A small contrastive image-text model, trained from scratch.
Training: muon at rate 0.0016, 4500 steps, batches of 256.
Data: trained on dead-leaves pictures: piles of overlapping shapes, 72500 training examples.
Rows from block 3 of the text encoder, named by matrix and row number. Rows with one number belong to one attention dimension. Each number is 200 + 40 x the weight over the matrix's rms, rounded and kept within 0 to 999. All counts start at 0.
# v: attention value (text_encoder.blocks.3.attn.v.weight, 192x192), inputs 0-95
# proj: attention output (text_encoder.blocks.3.attn.proj.weight, 192x192, transposed), outputs 0-95
v.156,190,261,169,197,188,164,216,230,292,268,197,235,211,243,180,173,247,224,213,155,225,195,197,220,228,234,212,190,201,201,236,269,234,154,212,215,160,141,203,180,216,174,228,116,242,226,186,233,259,237,121,232,246,217,220,192,172,195,247,263,151,293,170,246,224,145,142,276,169,295,201,269,162,136,170,187,231,233,247,184,140,167,185,192,213,235,217,188,155,214,193,198,223,182,185,181
v.157,175,186,201,220,223,183,214,199,170,246,143,302,252,161,197,188,129,188,237,203,208,225,243,264,198,228,234,135,208,223,182,147,129,159,177,211,223,166,264,195,203,243,185,174,220,217,190,162,182,184,170,178,226,209,212,175,134,229,142,161,182,188,166,146,186,191,207,226,194,216,156,171,179,201,198,293,248,205,199,137,156,183,225,202,189,226,207,190,235,119,212,178,127,180,199,202
v.158,110,242,201,172,175,166,234,245,227,202,145,188,225,252,210,225,207,193,205,185,228,146,222,209,156,121,204,246,184,233,192,247,190,211,180,241,208,185,172,143,183,188,242,196,251,143,235,187,168,211,191,196,238,213,163,213,271,202,181,184,145,198,235,191,264,180,194,198,177,193,273,199,189,192,194,147,218,135,181,257,209,198,189,153,224,206,142,224,207,244,236,176,180,178,167,258
v.159,248,222,205,213,175,153,236,189,182,135,158,212,194,183,235,240,141,146,221,265,123,190,307,183,166,182,250,195,213,173,152,219,226,219,207,255,249,145,244,236,203,199,146,217,206,214,252,152,259,247,158,163,242,184,205,165,145,195,180,262,189,177,228,157,234,190,240,172,236,200,109,268,170,190,175,195,284,190,191,291,234,196,198,143,140,167,132,180,169,234,298,220,240,183,149,233
v.160,267,239,240,223,233,272,134,179,170,185,213,173,233,161,247,269,125,261,151,229,185,229,167,239,249,238,291,171,172,124,258,166,146,196,172,232,223,162,285,218,290,331,253,255,231,198,239,291,238,175,124,220,221,237,170,193,201,187,120,209,148,243,208,200,183,195,134,190,217,127,170,200,187,168,230,186,238,140,209,215,153,217,246,235,277,198,219,193,151,173,222,231,162,140,148,222
v.161,152,210,189,216,239,113,216,167,237,151,220,205,136,235,238,190,195,258,129,159,258,204,246,230,213,292,303,214,184,142,202,234,209,141,282,209,172,127,209,141,165,140,86,224,218,237,128,242,187,181,199,202,197,197,180,190,151,171,191,262,216,218,174,250,216,173,242,268,258,200,208,121,234,138,233,177,243,204,163,166,208,156,195,216,191,117,204,143,124,171,238,115,179,171,307,238
v.162,158,230,260,161,197,184,203,168,212,220,172,193,159,213,145,185,199,172,200,207,208,195,256,219,187,216,224,324,202,220,193,212,174,239,152,209,175,254,222,174,202,222,193,170,183,183,197,174,114,277,171,117,241,208,258,187,200,203,226,186,169,142,262,190,162,192,217,293,218,193,232,235,214,236,161,269,200,157,210,289,206,169,212,202,200,176,172,264,177,262,200,217,191,229,233,198
v.163,178,226,227,276,173,194,184,255,232,186,178,152,203,165,240,231,200,212,91,164,234,187,201,158,233,141,159,223,187,111,210,215,203,255,179,221,251,152,169,165,212,187,211,141,179,268,249,219,179,232,178,191,219,191,155,156,112,231,260,287,195,198,245,225,265,205,132,320,127,207,292,189,240,177,197,229,198,193,219,161,240,209,228,148,206,144,209,113,186,214,194,201,225,270,228,170
v.164,182,174,224,213,197,154,157,157,156,197,263,172,160,230,241,173,171,172,237,174,146,222,184,216,141,270,206,230,196,210,166,188,220,280,218,235,205,199,240,186,219,217,97,213,160,225,190,141,193,190,210,214,205,149,133,217,240,145,187,218,150,187,175,191,161,253,208,85,250,176,156,208,82,221,262,160,169,158,250,282,206,158,237,206,235,107,236,219,180,192,254,282,174,239,230,184
v.165,281,128,140,249,187,153,228,195,211,205,148,171,231,271,123,225,227,173,189,142,114,224,224,194,192,174,220,190,175,263,145,194,207,222,187,153,252,194,205,191,135,159,166,210,163,163,119,250,249,150,233,207,224,224,210,252,176,194,157,230,230,209,166,250,173,148,284,180,248,228,218,175,249,197,217,187,119,187,191,227,176,225,261,147,211,232,263,246,281,210,172,143,215,142,177,258
v.166,157,188,178,215,202,198,123,224,231,152,166,195,241,201,247,247,243,186,258,239,237,235,167,182,205,218,191,255,177,271,186,240,234,256,285,175,129,205,126,158,161,156,179,171,205,151,172,243,185,226,233,178,221,216,226,252,194,202,274,180,200,181,135,294,222,217,261,186,195,222,186,167,181,149,182,224,196,235,212,196,165,137,202,163,237,278,216,257,222,208,224,183,182,186,184,222
v.167,177,201,149,235,122,155,191,158,142,197,166,224,247,274,252,211,319,152,217,170,190,266,207,216,277,256,241,262,161,249,128,256,201,224,202,267,147,176,226,261,161,128,209,189,108,220,285,227,185,153,255,135,345,223,316,244,202,205,276,132,193,180,126,225,205,216,255,140,171,224,280,214,228,202,198,155,201,136,168,243,183,240,229,186,216,208,205,273,258,192,176,185,250,189,146,203
v.168,194,122,173,226,177,162,264,194,154,228,218,187,257,252,163,164,198,152,143,252,219,237,239,314,216,237,268,136,176,148,171,151,82,190,223,191,268,220,192,174,145,210,215,229,149,199,245,244,181,136,245,218,168,170,231,191,214,144,97,245,186,184,147,223,193,132,155,161,245,223,149,226,243,225,197,184,224,147,215,207,205,217,238,162,234,173,193,157,275,135,168,246,204,128,189,222
v.169,253,262,276,228,213,259,182,162,70,188,173,206,289,83,188,210,198,202,223,184,187,235,190,220,272,159,183,219,226,146,242,202,193,176,193,150,244,200,127,181,166,283,159,230,211,218,162,251,212,185,141,243,119,241,255,253,171,214,228,219,248,235,194,175,181,214,207,205,262,195,96,125,245,214,265,234,176,181,225,115,217,158,131,208,243,179,241,260,162,214,197,219,239,213,209,214
v.170,209,221,139,220,86,172,237,157,136,128,142,139,106,241,234,181,276,207,222,241,256,135,203,235,211,201,197,166,237,220,207,253,130,227,269,226,155,241,232,224,152,173,166,257,205,202,162,265,172,205,230,177,176,245,197,225,189,190,202,187,289,176,181,262,228,189,179,192,316,154,206,248,130,197,170,202,104,247,246,248,126,227,110,198,234,238,137,197,180,295,236,137,157,173,192,178
v.171,270,212,146,179,135,262,183,177,238,208,223,155,207,267,157,270,247,240,147,198,189,147,218,172,189,218,193,153,178,239,227,269,213,311,203,203,178,241,108,257,232,220,208,131,199,150,215,199,217,249,231,307,130,224,246,197,263,200,162,131,280,214,199,202,164,151,175,192,212,201,263,179,154,253,218,156,237,190,172,212,147,154,169,248,197,216,148,153,187,172,121,187,197,167,176,244
v.172,203,209,220,113,245,156,280,256,212,154,184,164,189,235,198,230,301,269,177,255,184,234,184,107,179,151,170,244,230,193,298,185,150,183,205,250,196,222,180,128,215,220,222,230,254,174,189,187,149,237,236,156,251,207,173,118,136,232,263,205,107,176,220,197,141,219,235,204,233,244,215,241,167,258,159,177,164,194,102,225,226,148,202,163,216,109,162,190,135,289,245,200,248,184,231,144
proj.156,183,192,196,241,242,187,145,230,173,225,234,203,209,143,219,178,230,203,161,166,242,216,157,220,167,235,186,241,147,256,158,202,213,193,206,151,221,239,146,182,210,266,177,246,195,147,136,172,160,229,248,171,152,283,220,152,223,166,157,125,232,221,161,233,191,169,140,122,183,231,174,210,205,165,177,246,193,221,186,166,177,222,188,205,262,260,150,210,228,201,232,166,189,263,184,179
proj.157,124,168,138,189,192,208,156,181,239,208,230,195,211,165,201,218,210,202,205,190,198,198,160,210,299,165,205,192,200,226,212,263,191,162,228,216,216,278,247,193,208,175,191,245,124,141,270,220,177,141,214,156,184,213,149,181,241,181,236,276,207,207,210,172,186,189,182,179,244,124,188,232,249,160,128,274,224,170,124,171,173,258,211,190,167,211,179,188,213,213,197,227,242,244,205,194
proj.158,234,172,171,166,205,205,238,223,220,174,199,186,215,163,201,199,168,247,159,240,180,182,252,214,209,253,239,136,233,198,178,190,157,263,182,213,214,176,224,222,214,134,179,239,197,218,267,204,224,172,199,144,164,162,178,266,193,173,231,197,202,177,236,250,204,222,180,176,219,178,210,143,217,185,220,171,226,240,232,204,277,203,237,144,167,140,287,198,230,225,170,245,236,169,187,215
proj.159,172,186,121,248,190,208,178,291,167,252,250,214,211,221,178,190,204,299,208,263,196,246,150,212,146,190,222,200,185,212,262,173,142,226,154,169,218,134,181,153,198,194,215,238,178,208,208,189,154,172,180,216,219,224,191,245,176,205,214,207,209,175,230,276,205,201,174,270,200,195,225,252,277,166,293,266,167,227,207,220,234,204,183,280,167,203,208,129,169,168,234,188,182,108,222,189
proj.160,123,203,144,186,159,205,262,161,258,213,241,147,213,275,194,200,169,179,248,233,153,270,187,269,141,129,230,226,246,207,186,303,233,225,228,158,134,228,152,137,153,150,185,235,224,191,197,246,159,240,249,222,162,167,194,204,158,125,214,201,186,257,108,200,206,200,216,197,242,215,219,171,176,246,239,173,201,147,214,236,179,158,203,145,235,229,157,137,231,126,172,161,158,175,231,198
proj.161,254,202,210,211,231,284,188,182,246,210,212,209,206,222,302,212,160,140,192,191,181,201,184,235,201,149,70,237,212,175,216,232,204,260,125,242,250,198,179,197,277,205,272,161,148,207,172,192,245,187,249,195,271,228,185,175,137,216,118,144,170,210,173,198,198,286,135,123,123,177,220,192,164,177,135,296,253,220,187,215,176,194,254,211,193,220,218,150,183,175,199,274,178,189,146,189
proj.162,210,224,88,207,262,116,252,212,125,174,242,177,216,200,245,202,254,210,140,224,146,191,127,192,220,175,238,218,154,195,154,202,209,225,189,230,218,144,152,145,224,153,256,182,227,144,218,200,217,161,128,144,191,153,193,225,217,182,218,183,163,231,247,224,176,194,207,173,220,180,194,136,210,214,162,256,238,229,249,250,175,218,145,192,224,199,191,169,218,170,143,180,214,219,155,96
proj.163,240,193,186,175,254,151,153,193,218,266,150,204,216,110,265,243,200,184,212,241,135,179,156,165,211,146,196,259,288,162,151,240,178,239,236,170,158,182,239,231,176,183,158,219,179,231,161,176,167,157,203,156,212,195,229,150,191,158,194,123,169,195,200,229,147,244,212,143,139,183,199,143,264,196,275,218,206,200,138,179,257,160,189,230,221,154,235,259,217,201,244,169,218,222,170,190
proj.164,201,269,233,153,172,188,203,278,188,185,181,123,204,121,233,225,209,121,176,237,297,168,174,160,137,232,169,212,186,243,194,230,158,184,247,222,236,207,241,144,217,214,217,171,197,107,206,137,246,181,151,95,249,231,189,166,219,194,307,209,213,151,181,225,176,205,275,214,157,278,272,196,157,281,138,154,265,167,236,237,152,231,288,207,115,288,181,214,193,161,148,73,148,128,229,145
proj.165,175,166,212,185,244,210,148,207,176,226,189,202,180,215,252,224,146,209,258,248,206,190,183,201,236,145,110,152,128,206,226,151,134,138,201,247,175,208,158,193,210,259,196,171,192,191,219,161,209,230,184,229,243,235,150,156,217,191,215,188,237,235,242,176,187,164,198,215,183,160,169,196,186,214,202,208,280,209,230,175,175,239,190,233,201,199,173,205,114,231,145,190,177,216,221,219
proj.166,189,246,206,156,216,186,249,245,157,178,135,185,189,274,286,207,183,109,202,128,149,224,161,231,231,203,175,219,224,218,196,151,208,170,110,287,236,220,206,236,222,264,277,216,153,159,204,194,221,172,172,266,219,225,171,149,218,215,206,265,241,217,223,197,161,225,204,175,301,222,191,159,237,191,236,200,195,193,206,179,149,253,248,184,168,211,227,124,212,158,177,202,155,211,187,184
proj.167,203,208,208,262,271,170,209,150,186,182,285,162,168,214,184,201,248,151,260,177,224,70,200,142,189,161,219,133,197,178,195,138,186,223,181,133,178,233,253,166,220,192,126,166,189,204,185,214,266,154,187,233,207,193,180,167,212,198,213,234,201,214,260,197,134,228,190,200,284,245,172,230,126,235,176,221,240,233,227,236,200,177,194,178,227,272,170,160,136,214,156,244,216,162,188,214
proj.168,184,303,282,258,202,245,188,181,221,210,226,195,175,200,158,173,153,215,235,171,283,271,185,183,128,160,180,197,185,188,230,292,151,231,221,195,241,236,222,203,229,261,203,206,218,224,131,183,286,148,230,187,234,310,183,168,188,198,259,216,133,282,175,197,237,252,109,172,198,148,190,259,239,186,152,207,209,222,203,172,154,204,219,229,165,239,198,190,170,211,212,256,156,233,190,271
proj.169,184,137,126,273,225,162,209,188,294,251,188,201,193,249,178,247,207,242,216,169,125,222,209,194,320,248,189,172,193,282,203,146,163,165,151,227,213,224,116,210,218,158,196,258,226,187,189,216,154,263,298,282,211,221,239,189,202,314,182,247,195,280,200,224,223,209,212,233,245,147,208,197,241,147,233,188,148,237,115,185,162,270,213,205,258,179,200,136,200,168,215,161,134,182,211,185
proj.170,220,211,284,180,252,262,163,243,174,220,177,183,198,173,178,238,247,187,141,141,213,245,224,263,182,246,224,146,230,209,196,213,232,152,131,259,250,234,249,130,204,248,205,200,117,193,256,220,328,196,179,231,259,170,225,151,220,246,224,295,169,210,172,161,201,171,159,199,133,251,195,193,268,208,84,180,195,210,227,281,246,264,246,178,51,241,274,262,182,130,169,231,205,186,167,253
proj.171,184,225,247,214,214,206,248,219,154,200,102,183,225,183,254,200,173,187,189,119,216,262,136,227,170,194,230,135,227,219,95,186,264,156,163,212,201,168,242,142,95,195,244,218,124,127,187,230,183,224,167,199,255,131,181,203,206,153,245,258,199,127,197,230,229,114,254,175,214,203,173,154,214,139,85,230,217,127,243,224,252,186,241,129,170,300,263,170,270,207,169,203,192,247,217,273
proj.172,219,226,196,201,192,184,159,298,173,222,239,166,169,165,188,225,195,125,196,195,242,159,189,192,147,193,277,264,157,201,230,260,149,236,158,283,166,211,243,255,259,186,220,151,216,222,168,196,260,187,133,158,140,215,254,194,225,186,160,220,175,225,161,206,196,162,145,174,160,202,224,215,133,187,196,282,189,222,186,216,163,262,205,291,166,194,234,230,216,151,150,316,205,242,197,192